Rows from block 8 of a small rotation predictor, named by matrix and row number. Rows with one number belong to one neuron. Each number is 128 + 24 x the weight over its row's rms, rounded and kept within 0 to 255. All counts start at 0. Numbers have three digits each.
After each neuron's rows are labels from the 100 images, of 14848, where the neuron reaches its highest value: "top examples" is what is common among them; "colour at peak" is the nearest of a few named colours to the mean colour under the peak. Only what is clearly more common there than usual is listed. The data: pen-drawn characters of a made-up script with 800 signs. In brackets: how many of the 100.
# fc1: MLP up (model.blocks.8.mlp.fc1.weight, 512x128), inputs 26-51
# fc2: MLP down (model.blocks.8.mlp.fc2.weight, 128x512, transposed), outputs 26-51

fc1.118:119119101100097083140092143097126111093137154105136115121141149158119120140111
fc2.118:150159137139105146132113110131120122175119193161093142111148115134128118131145
top examples: four strokes (52)
colour at peak: grey (72)

fc1.69:166124106131088203116069128125160119128144122142180112142124141117127099129134
fc2.69:153120113088119150122132101146165120138147098162099090112104124130100180155128
top examples: four strokes (56)
colour at peak: grey (50)

fc1.366:088131149123127140133139118148131155105102133114130100101126121118129117124140
fc2.366:116120132160131162122094093142116084158154129145142158119180138144116111128141
top examples: four strokes (60)
colour at peak: grey (55)

fc1.324:135095123100167141154104097118103146152147130103133115136108128109146102129114
fc2.324:126116097132159126125078134121144149148131093113153115119165108086143126104136
top examples: four strokes (55)
colour at peak: grey (55)

fc1.1:106142142098116159100114138154134135162104157161156103111113084099131162128120
fc2.1:068116130087123170139131139127115123174127131137102074108109127142080128080148
top examples: four strokes (51)
colour at peak: grey (74)

fc1.504:104121157142129120067151103175148144111121148132131117083084113119133118082126
fc2.504:112154133107163117202171103165107139108129148097131125116108161118143077161141
top examples: three strokes (68)
colour at peak: grey (37)

fc1.210:114107108139122115126157151118107136168146110123159088148182120101079118171131
fc2.210:089110145158145093135123128124122117072090169155110159096153137172101117102123
top examples: four strokes (54)
colour at peak: grey (77)

fc1.487:170142137111101122117097133138112154171129159143141153182156160124098117149084
fc2.487:147164177141153146172198144148130109160143145103140095169134163093099149077090
top examples: four strokes (48)
colour at peak: grey (62)

fc1.327:131166141103151122179138110116173145120133120142124179110152102130116133119127
fc2.327:131136114101091198125141116106117097128135160141114118157138122150100116107148
top examples: only straight strokes (34)
colour at peak: grey (42)

fc1.97:144181052136130159157135103123114146120137149151088145152143142102119140193117
fc2.97:108130105094119122131145125116143127123146141115097141135134120129150127109111
top examples: four strokes (52)
colour at peak: grey (66)

fc1.137:126129106101117138159138129130132110114116114114108143113138117162107155143145
fc2.137:128142151129137133152145096103136140185190137111136182124144110131134130157177
top examples: four strokes (46)
colour at peak: grey (44)

fc1.458:172139131126093092110126162101090157128158142076109133150124127159132134122157
fc2.458:122178144137097166149069103122160137147120186108121108100090115151122124137120
top examples: four strokes (49)
colour at peak: grey (81)

fc1.409:115100109138117109144107156131124131125137113129136121076113108150144164130167
fc2.409:159135096131110125136101145117176168162122075132133095099157160135137154093122
top examples: three strokes (86)
colour at peak: grey (44)

fc1.221:098095085152129141093131157140121112111135122131158067125089144112133153082113
fc2.221:158088131136132138118136167137140124173166114160121128165126098151170164105150
top examples: three strokes (64)
colour at peak: grey (57)

fc1.408:138102087140169144051122127084107104131111145127116135137152126095110124141133
fc2.408:124155088082121148128130138106106126104127128110132135150105144167127147103144
top examples: only straight strokes (33)
colour at peak: grey (40)

fc1.130:117166112172206129136103107132119110136121161068146144133149135124107133127142
fc2.130:181150144127082105139102086102085148140096129101133120110133148153100100117135
top examples: four strokes (48)
colour at peak: grey (44)

fc1.499:162157131124171165182120150110109114155113154100109075090120138116131135142096
fc2.499:098105136081079148085175108094169121121110143112131108143106114172137148130142
top examples: four strokes (48)
colour at peak: grey (67)

fc1.311:148121106154104130130139150124113105163103127162149149120112170155109119120089
fc2.311:154070148165125148100122119106127089127104145127155108103181156089160138142104
top examples: dark on light (76)
colour at peak: grey (63)

fc1.413:109116126104083106134157119118151093109138118136124141148150165098080123105118
fc2.413:098135125150107189113097141112154120188137153155131101174065093117069173102117
top examples: only straight strokes (40)
colour at peak: grey (60)

fc1.445:127137146122087143108166103098189132094131129096168181133141154114141167161121
fc2.445:100121140104146122101155076167115140146162128139143146132112160138151090167165
top examples: four strokes (47)
colour at peak: grey (60)

fc1.63:158113079116159162145152121116136168116082126131131131118165128152116124059120
fc2.63:124122169161097130131120155102171106116149092154094142088131102139141124098161
top examples: four strokes (58)
colour at peak: grey (38)

fc1.177:137136111125103138138128155089144156106103103155149131145155150143161119126151
fc2.177:154107100144102104173123137144113105147112114183175114151162145119125174117117
top examples: four strokes (52)
colour at peak: grey (47)

fc1.247:134107114125139102096116101129118166187126075123116108120073129169149129085081
fc2.247:103122142146083132137133117137086124088087111127120070164105147099120106139121
top examples: only straight strokes (33); one stroke (31)
colour at peak: black (68)

fc1.455:112156177143111139098069179137141099130137145139067162116125101118136095110145
fc2.455:079102131131132090146072139130162144072065141125097115132099145156129111111105
top examples: three strokes (79)
colour at peak: grey (51)

fc1.38:175107159094127066123145189186126117158083104128097152134129096149157132126142
fc2.38:131135149112172077124142125133136113148155136144160139114073170161147097145092
top examples: four strokes (55)
colour at peak: grey (41)

fc1.52:129154160124152126090125123136133114151108166123184114137146119129081158150093
fc2.52:098130111107127153177119136129126166141116122108111108106110156109090058097122
top examples: four strokes (66)
colour at peak: grey (63)